Rows from block 2 of a small sound classifier, named by matrix and row number. Rows with one number belong to one channel. Each number is 500 + 50 x the weight over its row's rms, rounded and kept within 0 to 999. All counts start at 0. Numbers have three digits each.
After each channel's rows are labels from the 100 clips, of 14848, where the channel reaches its highest value: "loudest band" is the band of the loudest frequency at the time of the peak. Only what is clearly more common there than usual is listed. The data: tunes sung on syllables by a formant synthesiser.
# convs0: expand pointwise conv (model.blocks.2.convs.0.weight, 512x128x1), inputs 0-127
# convs1: depthwise width-3 conv (model.blocks.2.convs.1.weight, 512x1x3, trained with AdamW), a 3 kernel
# convs2: project pointwise conv (model.blocks.2.convs.2.weight, 128x512x1, transposed), outputs 0-127

convs0.302:440584524568427447441500493506472569565512459567527517524500410537466487497533421488482488558429480542468537495511494515609570444434525370519526496415471446509470357432474482431427523539468540521510504495482472505502517454446483534524453480503422510474442471487498557501507425495642569627453599529510547548467445598458498457519450465473489449489551496535458451551532624488487493538557
convs1.302:437499560
convs2.302:525651441553565485495483531494458529489516505479360488562459496449506584498499477520477597500453562515495479483504411501504418448575526466367503447574475475543434599497445498431481508373517467516525518480474484564583485491469500583454518628426503420427528536512532526438547519506479441528500470451505547508551477443492552598534518422521460527464511457486596475477456481476580488462551
loudest band: 4000 to 8000 Hz

convs0.376:575477413510461503567575478497520473485451595419532457545494586472465601409573558414438561521498577570612514497502461431560523494495509524493565572504516460501556501456525536487553525548553527533425582528511487453436529502514453482387500503596509466474453526566496424573455479433500557484478495479383479454514563497523455539404575508498533577516527611484513510485492465431515466479595
convs1.376:556492435
convs2.376:493579525539456495507463539538395550462521555455521478402531514459589587513453463492502523637562570521501507558488544525587466578583572515375478458548501537529454474471503436426443448473462528518434445552459545494511472469404513485527484481558607497482492488458458471512501528594507461572528477531511509556619471564436553514565529489532499467501477513557429436585441544445517472428590
loudest band: 4000 to 8000 Hz

convs0.432:542485520513487513487600500542497516469460507535511547501501480470545458468552496437479466563474417501478604507496480501492533456499539448494519566543513595467491604487439602480542502545545416621487588453497432571488507477543493498587526439482446477538571576602465593478476431580467514370400522439521520409502468529457449534434512470517462448472515492520437564599513611552442478448463
convs1.432:487489585
convs2.432:501488494508548476554506482478499449485530564500450474489590447459464552496486524492490564477400545599500509533448538477446426502454632520414457475465568537507424455448488516421469490580425568564496518504460435498495475552403517535527584426430516425459529568492518474481486419461532462605516509477490448467467590509552465388389570553569498486445584509477536528503439498550584451590464
loudest band: 500 to 1000 Hz

convs0.440:471518382529581426518432467563505506545561489531487529457417518455453559622552639684529505548537516472440488431537490538521463482502539604469518427462464577443588544473531468534474471420451546496467465529468526536457558566528473488569475530486507487436490454416523404491526543455488587461508510523452582496497482524478502542494491537599562475509486443527512419514513444542435505507485
convs1.440:493526582
convs2.440:542487445459465437510464504548363515461431523505432413471472454532425553592491578465572474466447555578551476539549481432519471512477423493459480510492472430463536446548474440460593541517495453509528606585515487492503471494430449468455508438480480515402565447459531465450447483461434446474469485486558565451555391414488500456509568548563475509566521524442498443423584535418569466485422
loudest band: 500 to 1000 Hz

convs0.31:509438505470505431413480479563505497478456516487538439403499497510497508526527531462565489589451572465447453530522519564547493442472500471520611457484551502559382545595498500547462465541481555482477402589532489575467540517521532496547505546368550538521512423492534487380490484440532473501539481458460474615501557418536517500567522359565497496459455514521517588559477582492563457495402
convs1.31:586508499
convs2.31:539487565433580544500481579447491550552496552503411536490554435531552545493428555520514473451519443512493458443507551526455419472543597408455431479496479513580538438495503564430480544455515456524510485537545498448481524517483480529502433483498524477512535403464624465515476476489465479432518473437458532554423488596460583440502486492471560397600415592580524478465600427426462416517560
loudest band: 500 to 1000 Hz

convs0.184:445582598526461467532517410465545476535498531513541527541520592439553522558505546545428554430453425447478534509448595479526513547487518447476480451439501466427509538465570568535514497522583482456561596543518545500576440529509572449531543518482465451400426475469511539493522484586527337494552462526555524420539455465453451546465537554512406462502481494467569431555590442480495526434561
convs1.184:476531577
convs2.184:556392496490476424490487470611462505513521513406590422557526509596494416460512486537506447542407537505477538447532528464485449546461550407434476480586511544554464444569505501461493549498496516456494517562526487494448577485561536432523422401472490455423515572513549541546427502488525484487452511496537520503449442614504477538490570521511434496558468578507440565578492632596401500488511
loudest band: 4000 to 8000 Hz

convs0.253:491503498442430563531433480414469589477450421416451463499542470517480593517445504462520473517567535481545538456403441449505523535478495476510540476450514534575551547453535440472519450490548492443542440610519454507445549455542428425524421446475633459459521515396486432629467538453514492480479471452605447575441544381537571488452508497537515474516443574509492425458461463513496495522473
convs1.253:585484495
convs2.253:580438514558487478453457511535451524436579474420505432501504604577480540440547600439459464447515448457485465460501442443562652409462500470488448476495502524568610490507499464439580510492502510482501438492482478531507542467452492535545533493577403542447448544511470504465471592503488486541599442397527471605489564509438596550528508466481503412517467539438438490441465491563549455469457
loudest band: 4000 to 8000 Hz; 2000 to 4000 Hz

convs0.339:549577473594497414472538519516453450534523485408518533548475570504526502524484467544556459487466470476497560533506562440565514519504506405569484566644579512452457424485540498528500448494423525625524488486553487460503569490453449469529491446515443500492422519608446482505517510481448491446457518451542472473487490561417562573429457593626516519522483429397531561534441529526598561550534
convs1.339:587503499
convs2.339:430368433539512488486480528498513463501512447551472537518509478559630516533581600509433547427472518569618449477502500476514507462517554542525510465381549536483495460554464516547451564577449457551517510561546400540494479471486449604442462537570459547438422508430516533516476501458479523510467466567428486487482533532495474433494487391506546466512432469581445585515440414513476404439464
loudest band: 500 to 1000 Hz

convs0.358:439504525487502537505580566595456439488364520404491567489543498472540554449435552433507482485434524549456411444485490514510486449542517484521442514457458495529490506492572492530526466485533474437533615522530532537403387536464537384381457532470463557570570484476455451465469501555474469413494567574567602520546460552525518483512519546488528476462592505557581557435522501466442527449449
convs1.358:486501585
convs2.358:563459518448583481444542432494484474565506564523565428409522434553523507506556473525529492555420383560524523443425539435523467497416555530472523481537587405431498412555575557499478488512527559572447496520552471461510489431471523545504515456519354491518529573497532414478495550483590482489560450451543414532558538477543522602585481506456501529545519404517441490569484476501557468557472
loudest band: 500 to 1000 Hz